From a checkpoint of a small image super-resolution model: norm groupnorm.
Rows from block 10, named by matrix and row number. Rows with one number belong to one channel. Each number is 128 + 24 x the weight over its row's rms, rounded and kept within 0 to 255. All counts start at 0. Numbers have three digits each.
# convs0: first 3x3 conv (model.blocks.10.convs.0.weight, 96x96x3x3, standardized in use), inputs 10-19, a 3x3 kernel for each
# convs1: second 3x3 conv (model.blocks.10.convs.1.weight, 96x96x3x3, standardized in use, transposed), outputs 10-19, a 3x3 kernel for each
convs0.26:105101123144127146118114157171167194136138181119128173141132117158141107164110081174100070185113092202155142111124167115114155140129161160134108140109077172145115170110147161099130122115151127113141119104126116103115171142145174160165164164192104147190121150161118127128
convs1.26:077110114094095085118103089121138166110112144096090131146142141141127136139143136124108074124117106132117128115107123106128153098136155128085061167125098156136119133155116118132097080097065147122129156140137136107117107120131125117120152131109120131132120126117135138120
convs0.27:167161169125145175133129136141138126129127115130117097111110170141134154100125121148145140115123116104117108108104086139149122162175136148163130128130119121132135128196165073175170062143161119127140116132157100138179137138138119143130102111114133139107112149138129172141
convs1.27:141162155100145155103139138128131098171170149143139140119151181123178191109159148166133122124109104123126124129127126138138118148132108092104140089085119127098125099121166084100147104115163121122125106124151102125159124131126135135138121130131112135139108143168142146151
convs0.28:116143155144142141155132135120143149118135144101114122114141145111119154153150157070078110116119141125124134137151146109145138100143125107137143097124127077108133137110125175151139193159121116100139129094132135100117107149155142144104173153095193114122146102134130113126
convs1.28:174131135181133116133127107190157139149133135112126143142125135108099128151146180092101097106110109132127126107146155081133147088120127137150146106124102080118112145118123174136129159116121124155115126155110134181138139090091171136135147134148109119147135131153087112172
convs0.29:164168132134164162122148175153140117111117102099105114165157186119131149130148165110158126083139107079121098122116122145133137132139152130107093189160111215205158119122139132127087140151083116153147147142152157126153142151132119129099136140119080093119075097149075098146
convs1.29:110133146101114136129119133121130143149149156088099119143125111150129102112118114143163176120118144142151170117138147098127155102123151143091055145120076174189176134149124137143112107151141088123129102092122187137132146099084157114118128119143130135165142138132144190183
convs0.30:073116141109120119157114084172161167125116129138129144102081082080082079079099094139131136140117123137111128130130138138126132113114124099121077107149110092147130101102106143145139159146120095134185104098151075057098101073108121107140153143163136132129116097117132108129
convs1.30:182142090157146113086127148115142138096114102095092080097107100111116131139122151135104120131114142135129138108117131101121150083127156121133193135147181156175184161117115183125104167119102185169124123120114123138137076120104118164131103148107118145166101116142117123158
convs0.31:125137149127149170128139153119123140144152166135139151132106142119126171174164165147133129139127122129126121106109098126125100095086069113160175151154142133125119163111095163131126157152154130123125114106113108098106133117079130122091148138097162113109139111115136129137
convs1.31:082117185080096175121110146153144126162134112150122113150154125136122099130131152131150149155161150133116100164130088126127108109110108133141149135115106163145139109105117147140127126140139105123119099123130132128144130112100162158151137142132089133158115108121117099102
convs0.32:143129122142146148135146170205177196141116154094073120123103120107088111128144166116116133112110113141133126120102095123119110140147142155152138079118114038098106137141179050101172120147172102086074091118145113126140129093089136114119144134132132136109109108107159158142
convs1.32:146130152122118136125141146077076099111120149153155160088109146084143194102147146113117125172171163142152138070092138126131154127134136116116104132111082127104105120136175096115147116125132110103088177146125146128117096118145145162182161155158167124100140122120120130127
convs0.33:145154172154140144152142145127086087127097092096099109110124128130141141095127152167137135163139137147140142150167159154173162129153151113132138124129141126153162111106129122106148104095145167152120162139107105116107123111141135134156143164178116122118107117102129135120
convs1.33:109091089150125119140122124114104108130115109141128131145126125128120121121125135129146122133140125104108087119122137102108138070057081094121107127146123135135099130146131124143132112127138116154128106123106113112122107126117104121104153161134123119111126130110153133114
convs0.34:103147155077135163116142132096102109099121153077113155141142168159150146202190177103121153085120149113158174135122097182136096168121101091112119106120123119118099142142142089085103065068086109108124106127121080145135147115110123128132131153158132138101134124118148152155
convs1.34:158141140105123142064105132067083097105117113142146139126123144147140128123123111125123141108113138087092123158155143144112097168119091135133129124124115112127129112149160131138126122113099132135096131126090152139105112126121115126138154157167076106099124152140143187171
convs0.35:106123140096107106130148142108110104126132129132144157153163163146143123073092077122133135107135171118148179154156177142124125200191177151124071136155116137170166140140110145142106176149087126154157141140139154150124081131167090134167100133155135136130159137131174142127
convs1.35:159149148129109093119101063125142176111114127119116090144120107101084095067053098106110139104119161106120134082070091112109122129125136103123131113140150116114100139123076131124092131141124158121114111079094113101122099113118132133141175149145124111140130087099109069078
convs0.36:132111121121089084161134130138147128137144129128137118111121128141165183155164173157134112167155144144141142133133140155145133161148130182176093178171111147162135191155105194125062227143065143098095145120118121097090134113118144102101158116117152128146137118132153122124
convs1.36:121150180140157169135137128124122149118096119137109120144153129121104097132105117103096153109102144126123161155117094123098085116095071111107094110108101112100102147095112152104128126101147119131099129122088168153129080094144131138165130137145161131131141121123128121131
convs0.37:145156159128128135117117125103114141086096131118108119081099138093117157137115094139144121134145120128136102125163163102134153067101120131114128154113093179139107074106111128115117210145115146162155147200230134161222120146161128135143171136118138148137105116116105110124
convs1.37:160141108134138144109113132104095093138131113169157132113139161129127150108111123122138129134158154150183201148139123143128122130108107116117105133117123134113117170151142123141145089129165140126151136125122135151152137115120131133139118127160127143141093142157098120151
convs0.38:149158194108139199101120167093076086137128120133143146144143152152115094171144111114120110144150138138142122125121110141131119148142143072125128111147158081098093130153161157128114087056063080101134115112117164137097100096101104101114113109110122102105147120110160124109
convs1.38:123118117140148163134146169081060064121114102146146139177171136167171145125147159141110124117102124106116129153171160110134127085092095152149153125128130131126115141163170144161151128157149148182175155134121169144137107136147101117131117149150098108118119128113132138113
convs0.39:140114130130114126129134149212212220198181181127113126111105116129124144164136125123137142144145133153143119160145120173174149186189162181174124141139115127124111118140143110133155109117120100101103123125118118127119102117122149147140118129112158138109132122110136133116
convs1.39:171143138145115109128117125158158129098097085073080086117126125114130117131141110166156152132129129130139141066050059100068063062040049175154135132106097136118110144134138131129135134141158146121104119127119133159158121109115150150164140133150175146116136123121144140142
convs0.40:130126116166127110162119087077094107114117142158160176100156177095124142155172185128128149122108114155126114164133080174149130128126144138134149116111136076071103103121128154143128085102116148151116128123086110100080168141125136135162143146199155174163126150137097104095
convs1.40:164114114171140143107122150070082112132128141150149154134160170145158159101119151101106125120133148093099107143133160144127157143094076126144119111134111128143128129158167135137132081091111125126123139145135130157147118119106130135091115130076115146111117141101130137107
convs0.41:145151148093121130069102116096149156089138163104130159101104103067098132045066119122128137134139152156161185180147129134123130114123141091122139087113153095097140149148097127170140121187184095101105103126129127192211096145168126150148117118106083107122127142126109133111
convs1.41:171174204135135168119108120097107099079084095100106109132126125149149142126118101104119162089105139095106125124119140125128155095098128132131152126126144095103106119116167088105164119121154108142129135194163113157127146161156133154153109118104087114135097098128120086102
convs0.42:158142108128130122079091116103120135140160178123160165084126141128131151194151168093119099135151115152152111149126119123110138115113155129175162131147113120123086140137138119103093112112069100097098143136125178173155180146134175139119160132107159107093185136121151131119
convs1.42:096110142113093129138099127129129173135114142185154135106086105120124135106101108105095087116107104147117114111125125137136124140155132147154151109108112117095114133121152130109135158140148108122110081106119109121117151165163110106107196160129127090091128106153174132139
convs0.43:138108087131117101140133125214234212179170138141108100084124122130171142150156111137170139120140120125142131116127156142129140180155138134146125125139122083107091146115144156114128142118139181168108162142120178143127146144140109116136090085098122099140128144145138158121
convs1.43:150124131151130123128111097166163155120105110125114117140112118137117097148144103154117107138113105118105106132129152140126152126104116187185143155162131133118106135114120152127110159145129115129139126135135117126116106121132111111108114112121140120126137126135130125111
convs0.44:175148116189148107155112089131131117115132138140124106190121080171113090203190168084141146085133141125161165184143123160131120118107097125142154125128140167168155134152087125158110093127110104113121110132125103140148137110101143137118127130121106134121104130111125155119
convs1.44:152111082148116075091090081133155151116142129088110102138136099153146102146145124081115121096131155110139157157164156141127137133105129126100123133119132113107108154133117152135094114112081093122111106148122118141084116115116144145150134140183148121122133115105139135119
convs0.45:091114146128121137157125114102131144098120127164141129095082105102130162155193190105126138094120131140150147156112108139097107128097121174128086148136097138170144197115120197093093195102125121147169082098129103099115105125148128114102151116100144141112135151157091129159
convs1.45:134138149157148147149130116148131141122098103107106125107091123122110138181151166137149129115143122116134123151147127129124106139117087123114111137137126163166133186173128162130089117116092151145170160103121172114132130146123107149134086136109141110123165137120157155123
convs0.46:154142113131132124121119097110110082158119100173118116079081099121116099105114096115114112109114109117149148107125097081116116108131155150110130141098105195173141120158231102121136125116081104100085149137125117091139096085109112099112109098107096125096106163151078130135
convs1.46:130123125115121116135140125140162167146176166116136130118138108154166119141159137100097105147167162163171153109117149120098135150138176141149139119112107134127133146120112120126124063079103124103104155133130153156148113135167159161170176169169139125131144137117186162141
convs0.47:092105163125124129167138115124116091175153125167121091127111153108134174108114138110121085110122072145162120109136168098142190077109147101111091125129123146152171059092106064124130089141135102152117125158132160165157103114156133132160151144155146133148152147166133120130
convs1.47:112109113136129132163180198144132114111105092113106093100104115127115122149123116112139124089130114073117119191197194139159156129158145120094110152108116170136131097140162094152178104145157099122132159187201179179184116131146130146130118138104124117137080090122104101100
convs0.48:124119110106130116138152119133126154150121132139121120147137096148134058207206144138127117134131132172176190164125120158104094179130122138112102145137134184195182142137152110077109116069102123154168107121153066062092082084101124111114154142129150151168128136153107102120
convs1.48:137116113110122128092116120116137158098115120114131133110079053164136098182153102080118113079125138093136145178149114137120114131110120121082074137106111135113125123136118148167142091120102124138124121137120088117124163162119138152120115167166090102145088118144107133142
convs0.49:153120123131107107129129123162162107124127098112100094097077103111105109120116102136141131137152130126149121112117114127130135095106103106109133117129167120129140099123191115134163118104124135114106127127113111156146159158156124128135121119133069127153096153149094151131
convs1.49:132134141132133136134130132121146187129144160128144155164201166137172146155170153118117110131128132140144149077124150080124152112155180085106119113128131112131131108123111100115109117122128088079099081078099093111147103106112101110119120131138113129112144170149130151138
convs0.50:155137113146135120102100096129138141086092097109116115121109110132130144147143148145147123138130120122129126131125145157148161145137148168134093134121092150150129119122144084086100115121128125132193144120143154128108071089098117130141109121135144113118144106101149122117
convs1.50:104131171103095099126121109149145174140134147185186182130138118107107092120120113139125120165137110157120087110099111134155185158191231144096099168132129144125121133147152120131132131103090123132103119140127118141139150125134143115134142135156149130125152119124122112118
convs0.51:124108062162151134166160163159162172139131138125111098168138109131092102105097126162143121143127113155165149106114086117132132136130143178170178143142153140153165096123126094127145108131124113117126175155131168149117120080073155131123127131130129145115122130114083106130
convs1.51:134123093128126105164141114131125100094119125131150161124152151146159146107124105120150156082108117103119115142153143155148126159154134138098070135114094113115112167143135115124149131153172105110112086098102076098104097102106160142111183162116140129169146126130148130119
convs0.52:156135108147125092114104097154147115154137107153149136104081105096072092104088134167151138125101099084065076109123148137143133122145124118095136156145192132125179179174164154126104179133099119114168131094117173119078138122144121117142126144157081112151109110144159135161
convs1.52:150136135147130121158147121147163150112116101097096098129141133114110109108086113128175164134157139139139120088125110081121118095132155156147173134129138159139151168153149151119123138110126164149129189151131205196181129136071129142084118137091107103106129115115148142133
convs0.53:125139146105126146113127149156164160103116131080107124066096129100090117140134144155148157149125122128112120083075119164150159206189174110120121133157159119138131159109119140113126131121125112113176131122136114110117097087109118095106161135129110123143128143162107124143
convs1.53:113115128112103113162124110093084099130120133134127142113144157134124112107113149143140137113096091115106100115114128151128126152127120136158183119139157068095109139147166128148157114148176093121124137146154140129130077102089111147135142173161163141140168127121159121104
convs0.54:138118094139143121088110094100099128128103107192169134098102139129125149155131153121103087133124124149148162116101093108095078099099085148108075142128116139161181119151150139174171145165166170132102130096091110096092115141163111124134101107117110113107122111115143101101
convs1.54:101145163122133123122124110080063083139159182113158187065102155092133164118165184129115110137132111151150124139123114172162160189180175133083077151120123170151166147157160086144171047101149149142133170147141161134111093134178113131150131128122144152168137129135142129101
convs0.55:118132150093114152104103130098099081075078081091085104125132150097103147103107153138127120155137125149123106134121120134138128192190165137153126158156123075080079129114099074095116053101139120098103154122101140094071115120129123128146118119141126125149116113137127097095
convs1.55:140151153120149164095122141074106129145162171142159171125137171130148184141155190171140116126089084132110112084097110122128114158154117180145135139097093138108102111154196110139172102111126128141120116144130090121120141122119148146153129129137172128114170130148147119156
convs0.56:120129148120120134144142145126124126097102124065058088134122092158190146121157137160151163117095104154126143087097116197173128155128087142116137108112129130158166134137127077114121105105106144171199119099115150122116114096094117117134132118124163159170126137144118142149
convs1.56:138113104108114117092132149153147143153135142166153164130104124158133117139114071132133139109117123098117127132125095141123105147118116077092104112132130133145133077105118078126152106147155139152182107125163092076108144156149113158164079128136102102089148134105198161100
convs0.57:176130138148116123156155171136107107156111093143122104130135164151141148102106127129101086164134118141145145116151156125149137151146115089106073101135126100162166145145176098110164096090123180154130151153163105097123140129130139134127106118121104106089092108104091111118
convs1.57:090075092151143170171153191134134123159126084147131123113133146077099133103112133154167160143159154129134115083121100094131115090120100115142176121128138150137122121162165079126155082112133126117101110144173102126176084117135086100104124132110127153158111144169109140167
convs0.58:143129102129133130121143160171155125151133122120122138098107137097107123135122098158175171125131125157167159123128142132156176110140153183187161145136118097092080100109097145130100159130132113089078139133106168191153127111106169122109199159149104134136102124140131139149
convs1.58:090087101133118127147126151156176171118109133111096122104140153089102110132134149138149122122115108138096076108113133116145166084105120116134153142140148110113132113133124121133138152154144123093132161129139154147140117106104130126126109098099159149104109120130077104159
convs0.59:122141143131146165125131139143136133143101098145094092109108133132137143137120109157149121164150142132114127118101110136122136123127161146122094132106079126098075090100136097111130123130121114112132140136148144142151163161112172164092156152080090119199091116192118141199
convs1.59:149133118123108105112121134131129115137119100137111091129128119126122105156124088119118100108100079062044028143143115151159128089106101169142119165143100169156112160132125148115119147115106130097097124122139133132153150127137154123126142101083111150161078107134086095114
convs0.60:123136136109116134112099124161173180119125143095115131152130118142121108133126134084094097117117119164155164164132145144137117104108101098107138142133152198184178124134119135133116145149143152168144131114111111071068095084098118128157098116132140174143140168125132147120
convs1.60:150156149161160149171159140142145138149151130156152135163142134147116124130116135120109085122115091134126107144148159137125111137126115131119140124116135102099108124128148109119130122124139127137115133142123134149138107111125133128140140128124121112124115090107118090105